python train.py --train_examples=48750 --norm_position="post" --hidden_act="swiglu" --inner_norm=false --width=192 --residual_init="scaled_by_depth" --beta1=0.9 --max_grad_norm=3.0 --ema_decay=0.99
Rows from block 3 of a small image classifier, named by matrix and row number. Rows with one number belong to one neuron. Each number is 128 + 24 x the weight over its row's rms, rounded and kept within 0 to 255. All counts start at 0. After the name is the row's rms in percent of the matrix's.
After each neuron's rows are labels from the 100 images, of 14848, where the neuron reaches its largest size: "top examples" is what is common among them. Only what is clearly more common there than usual is listed. The data: simulated fluorescence microscopy of cells. In brackets: how many of the 100.
# gate: MLP gate (model.blocks.3.mlp.gate.weight, 576x192), inputs 64-95
# fc1: MLP up (model.blocks.3.mlp.fc1.weight, 576x192), inputs 64-95
# fc2: MLP down (model.blocks.3.mlp.fc2.weight, 192x576, transposed), outputs 64-95

gate.39 012 [155 132 121 153 149 129 186 135 147 104 103 124 133 160 106 151 110 119 148 114 130 127 103 108 123  96 105 132 163 128 123 105]
fc1.39 010 [166 148 139 130 121 113  95 125 124 157 153 124 115 129  97 111  88 108 118 146 104 112 132 130 136 137 113 153  98 155  49 143]
fc2.39 007 [107 147 158 159 128 149 124 148 128 129 142 145 145 117 110 142 136 128 136 149 145 157 132 134 110 126 132 145 142 124 104 179]
top examples: crowded (57); cells: ten or more (57); vacuoles (34)

gate.385 169 [121  47 128 144 131  83 162 152 123 118 161 138 122 133 114  96  84 163 131  98 126 139 113 110 127 151 144 122 103 143  86 138]
fc1.385 172 [123 134 128 124 119 145 184 116  88 108 129 162 134 118 131 108 113 138 148 142 128  96 109 126 108 114 105 107 117 142 121 164]
fc2.385 160 [125 150 161 130 135 105 109 166 177 102 167 120 130 138 159 112 129 155 115 108 148 154  89 131 129 131 114 151 138 140 143 112]
top examples: red stain (44); long thin cells (42)

gate.228 025 [155 143 106 123 132 100 138 137  91  95 118 123 133 149 151 111 140 115 132 120 120 143 110  95 123 111  98 138 134 145 193  67]
fc1.228 030 [176 121 120 107  98  60 133 116 132 149 149 100 146 175 120 111 112 119 113 171 180 123 127 150 131 107 102 140 141 120 171  90]
fc2.228 028 [157 129  84 123 127 117 149 165 151 119 109 103 110 162 134 123 108 127  98 151 139 142 133 130 140 150 133 128 147 126 145 173]
top examples: crowded (53); cells: ten or more (53); ring around the nucleus (34)

gate.3 090 [ 88 161 120 108 119 159  74 124 130 144 151 119 132 153  78 138 109 128 165 109  79 169  96 117 175 132 125 148 106 100 124 149]
fc1.3 085 [102 143 116 127 114 164 121 135 119 110 169 140 158 108  60 143  92  96 133  74 130 172 105 119 106 131 127 110 117 140 153 122]
fc2.3 089 [106 130 130 117 142 142 128  98 105 180 181 128 147 131 135 103 163 131 118 161 109 120 147 154 144 129 129 135 132 136 131 138]
top examples: long thin cells (33)

gate.405 181 [113 138 164 174 150 107 120 156 126 104 134 129 138 118 128 156 157 131 124 137 106 173 122 135 122 133 153 151 159 134 144 130]
fc1.405 189 [125 147 125 123 122 122 164 139 149 116 130 132 119 109 160 114 132 116 108 155 152 108 127 132 128 133 121 135 113 123 120 126]
fc2.405 217 [133 129 123 120 138 151 104  82 106 148 127 122 138 122 110 123  98 171 155 112 131 167 117 159 124 109 115 133 121 112 160 118]
top examples: fibres (64)

gate.151 014 [160 131 110 115  91 144 131 128 111  90 122 136 131 189 144 105 105 126 139 114 128 138 103 150  92  94 136 164 128 136 176 107]
fc1.151 015 [155  97 140 129 162 133 112 128 139 147 133 145 126 120 125 126 100 146  72 130 121 147 123 121 155 153 136 131 124 149 139 176]
fc2.151 010 [154 124 140 106 121 165 152 122 129 126 145  94 110 151 154 150 138 128 146 136 129  92  93 126 139 149 135  95 137 128 107 158]
top examples: crowded (64); cells: ten or more (64); yellow stain (43)

gate.13 161 [145 102 113  98 126 156 135 118  92 143 133 179 134 140 118  91 108 149 177  97 129 133 134 158 136 130 113 142 102 129 112 211]
fc1.13 157 [110 156 150 112 158 126 144 123 102 137  89 134 127 170 131 145 133 163 118 107  86 110 147 118  77 108 111 132 134 125  79 139]
fc2.13 141 [133 117 142 116 133 129 130 163 147 122 158 114 164 154 149 137 139 123 141  96 174 113 113 126 103 143  84 123 130 134 131 155]
top examples: fibres (42); vacuoles (41)

gate.233 048 [144 112 117 133 117 124 154 135 145 135  86 147 113 148 157 152 125 151 193 117  99 118  88  93 102 132 122 145  88 118 129 121]
fc1.233 055 [132 143 137 165 100 118 124 149 127 106 105 141 141 161 136 141 170  89 106 117 149  96  87 105  99  89 125 172 142 145 146 148]
fc2.233 045 [183 147 126 103 121 115 106 122 124 172 150 129 137 170 139 106 146 138  95 155 152 116 128 158 146 124  94 167 136 125 121 140]
top examples: fibres (38); long thin cells (37)

gate.222 104 [145 123 128  69 108 149 144 150 105 137 127 138  92 134 152  93 158 168 150 127 132  82  92 127 112 135 101  86 119 129 123 109]
fc1.222 098 [ 94 120 171 134  94 144 141 126  92 150 142 121 130 135 145 143 144 140 130 128 135  95  99 113 144 159 152 102  76 108 105 115]
fc2.222 100 [136 134 158 126 134 135 125  97 120  99 152 142 142 142 133 136  95 160 117 106 142 138 177 169 121 130 153 133 123 146 150 102]
top examples: fibres (31)

gate.201 146 [119 137  98 105 137 157 137 133 118 147 109 133  70 164 137 138 156 161 152 114 117 105 142  93  81 167  99 115 132 123 122 117]
fc1.201 153 [127 134 101 158 135 107 141 120 120 121 174  92 111 151  86 131  87 106 124 164 100 123 111 145 130  98 146 129 158 137 158 106]
fc2.201 135 [110 105 156 137 106 159 148  73 122 143 157 145  99 137 104 143  85 113 146 141 120 117 113 152 109 165 144 132 137  81 152  73]
top examples: membrane rim (96); crowded (70); cells: ten or more (70)

gate.200 089 [139 109 105 115  76 132 127 163 129 114 100 108 140 137 140 124 123  78 145 146 151 121  97 148 126 120 124 133 152 143 154 121]
fc1.200 093 [122 132 100 141 121 107 145 126 146 149  69 168  84  85 156 138 172 118 116 149 145 134 140 171  84 167 138 127 120 134 160  81]
fc2.200 089 [112 154 124 112 140 127 181 113 142 140 123 140 114 144 126 112 148 125 129 184 149 119  93 135 134 109 138 155 121 149 143 102]
top examples: long thin cells (35)

gate.106 102 [136 118 144 121 165 158 130 115 152 152  95 128 131 106 134 126 130 141 159 138  98  96 121 114 139 163 122 108  91 114 111  97]
fc1.106 108 [108  71 161 152 146 128  65 136 138 118 182 113 109 111 147 102 165 148 128 133 122 121 147 151 138 195 119 122 147 104 140 129]
fc2.106 109 [114  83 141 138 145 118 112 152 109 121 130 139 142 126 149 119 124 146 123 123 156 121 136 132  92 147 140 140 107 121 145  97]
top examples: membrane rim (34)

gate.11 037 [118 105 118 117 135 146  85 141 110 149 133 117 162 157 180 143 151 144 126 120 176 117 121  91 187 143  88 118 134 104 120  92]
fc1.11 037 [132 108 109 138 100 129 155 121 103 138  98 118 134 110 122 141  53  99 132  80 106 112 116 107 171 137 125  77 106 109 123 135]
fc2.11 038 [112 135 138 137 121 126 138 148 158 104 147 133  94 145 103 148 106 129 151 141  80 117 126 108 161 112 116 108 157 125 112 139]
top examples: red stain (75); fragmented nuclei (69)

gate.475 010 [129 162 133 107 106 130 141 111 146 156 106 112 120 146  96 139 110 141 106  97  61 121 103 111 164 158 151 132 120 131 117 161]
fc1.475 010 [130 152 131 123  99 129 114 124 171  79 117 129 124 145 140 142  86 127 119  90 136 154 111 125 120 115 187 118 169 133 111 117]
fc2.475 008 [ 97 166 154 138 153 158 131  96 148 133 153 144  86 138  95 128 116 123 122 155  68 127 151 139 152 134 178 122 136 135 141 155]
top examples: long thin cells (62)

gate.464 091 [ 99 143 117 140 110 126 106 139 138 115 125 120 132 131 106 145  93 180 126  47 139 186 110 115  93 174 129 103 145 150 152 148]
fc1.464 094 [150 115 123 101 120 117 129 125 153 104  71 109 118  99 112 137 153  99 101 115 112  97 138 149  72 148 129 156 185 105 127 126]
fc2.464 094 [134 142 113 128 153  86 151 111 146 135 136 108 160 120 113 142 160 144 121 130  94 137 123  97 146 101 104 168 128 131 114 138]
top examples: crowded (76); cells: ten or more (76); membrane rim (64)

gate.567 147 [169  82 121 106 145 161 105 159  75 141 130 117 117 154 139 104 130 134 145 120 145  86 104 131 120 162  93 149 126 100  82 157]
fc1.567 146 [110 119 119  97 125 127  92 125 142 112 136 150 127 163 111 100 106 144 127 148 100 152 142 188 128 150  92 127 138 130 148 123]
fc2.567 165 [129 159 141 141 110  67 118 151 129 140 136 105 136 125 109 127 158 146 112 116 128 141 164 101 137 110 118 142 107 141 136 107]
top examples: membrane rim (56); crowded (52); cells: ten or more (52)

gate.427 050 [192 132 125  98 128 157 151 118 119 136 150 162 118 108 100 106 124 114 136  93 127 119 121 112  98 129  77 108 142 147 153 122]
fc1.427 055 [143 113 116 112 116 118 183 130 153 129 142 133 147 121  89 112  91  88  62 152  99 117  78  81 171 143 143 120 127 149 164 119]
fc2.427 055 [116 116 153 106 145 158 131  90 136  99 146 125 126 145 120 126 144 116 139 133 152 122  87 132 124 110 107 158 138  97 183  73]
top examples: crowded (58); cells: ten or more (58)

gate.432 177 [109 160 134  97 138 135 140  96 171 150 128 144 117 119 114 119 129 189 117 123 146 165 134 174 108 147 133 178 121 122 128 130]
fc1.432 201 [137 136 121 147 106  94 145 158 147  79 124 140  98 106  96 107 119 118 103 117 171 128 138  95 128 177 165 134 130 156 136 167]
fc2.432 198 [117 156 119 103 129 130 137 124 136 128 126 143 106 122 102 108 137 148 114 107 116 209 146 164  78 103 128 185 130 150 110  81]
top examples: fibres (31); ring around the nucleus (30)

gate.81 101 [137 133 160 121 133 127 109 137 105 145 117 110 149 192 150  89 164 118 138 157  91 115 135 117 138 139 111 160 137 102 103  92]
fc1.81 110 [119 112 112 105 106 119 112 106 117 135 159 126 129 121  86 109 136 141 142 137 106 120 132 139 109  88 138 133 148  93 138 116]
fc2.81 113 [106 125 125 145 135 143 114 123  91 119 134 146 108 141 140 161 145 113 109 163  69 129 164 137 131 118 139 118 168 118  73 114]
top examples: crowded (63); cells: ten or more (63)

gate.279 189 [144 118 118 103 131 124 170 111 100 155 143 161 133  90 159  73 126 139 126 126 151 133 139 138 155  94 156 117 109 156 170  92]
fc1.279 183 [132 141 120 128 138 129 162  96 136 142 127 129 133 104 153 136 127 181 120 120 130 104 155 100 129  85 146 118 121 136 180  63]
fc2.279 193 [108 106 164 131 110 151 113 126 132 113 129 120 125 187 123 150 160  72 136 130 133 163 132 147 107 157 132 149 123 107 113 133]
top examples: long thin cells (49)

gate.116 157 [158  82 166 109 106 148 164 100  91 132 139 142 125 125 154  54 101 123 102 106 129 110 143 118 160 130 109  86 141 145 124  98]
fc1.116 140 [124 132 131  92 131 130 115 126 149 147  60 102 132 145 124 106 150 126 130 113 107 146 100  98 156 139 137 140 127 129 134 131]
fc2.116 153 [146 183 156 136 122 118  87 109 130 175 106  72 131 117 100 128 131 133 120 117  85 142 106 113 147 166  97 117 146 127 153 146]
top examples: fibres (33)

gate.94 162 [114 138 143  95 137 139 111 124 120 112 134  71 134 173 116 126 166  97 144 188  91  91 100 160 137 168 145 140 204  67 138 155]
fc1.94 167 [116  99 149 132 176 148 110 137 125 139  97  94 127 156 157 146 118  92 119 159  83 150 135 112 133 169 155 109 115 103  53 133]
fc2.94 131 [125  98 169 161 126 109  96 187 138  97 146 136 141 170 135 124 118 140 142 153  58 177  95 123 179 140 147 110 174 173 135 136]
top examples: red stain (54)

gate.108 075 [113 122 133 123 160 131  38 134  99 106 153 140  75 152 121  85 135 136 134 144 109 134 147 138 165 115 109 131 163 102 129 110]
fc1.108 081 [146 164 125 130  86 111 128 163 144 113 117 148 105  94 122 128  66 153 111 104 144 111 160 116 159 120 131 102 116 140 122 132]
fc2.108 077 [125 113 124 110 121 129 146 119 112 150 196 156 132 149 148 128 128 118 116 116 100  96 149 157 149 136 105 149 153 127 106 126]
top examples: fibres (30)

gate.131 015 [105 158 108  98 175 148 123 142 144 122 111 136 142 119 153 187 154 163 135 130  90 161 111  86 131 160 137 119 130 115 112 107]
fc1.131 016 [150 125 143 136 173 106 122 131 139  94 161  92 106 169 179 108 154 144 139 110 129 111 110 112 151  98 143 128 163 115 148  92]
fc2.131 014 [141 111 148 155 107 103 135 142 111 104 119 117 142  99 114 151 159 135 129 123 125 107 149 118 127  91 138 135 126 134 127 102]
top examples: crowded (56); cells: ten or more (56); yellow stain (47); fragmented nuclei (30)

gate.30 066 [119  98 110 137 132 183 173 132 123 128 143 147 149 114 171 146 138 117 163  99  72 100  74 133  99 127 124 119 117 132 157 113]
fc1.30 062 [134 121 115 143 131 101 160 134 106 151 125 162 106 133 151 150 156 124 121 141 123  86 142 101  96 114 118 123 107 127  80 171]
fc2.30 058 [142 112 150 120 126 151 129 120  95 157 107 113 117 145 152  95 135  80 128 131 141  86  76 164 108 120  98 144 140  98 130 157]
top examples: membrane rim (31)

gate.492 104 [146 138 110 100 124 180 154  93 150 125  96 139 126 108 133 116 130  91 143 160 102  79 142 132 123 102 184  96 128 136 125 137]
fc1.492 109 [154 114  87 124 112 111 124 144 128 118 133 125 168 129 154 117 108 135 164  71 124 184  71 159 111 105 151 144 123 111 145 109]
fc2.492 110 [126 113 131 102  92 152 148  74  78 166 118 167 107 141 118 101 120 163 146 133 125  71 121 143 152 110  94 127 128  89  95  92]
top examples: long thin cells (80)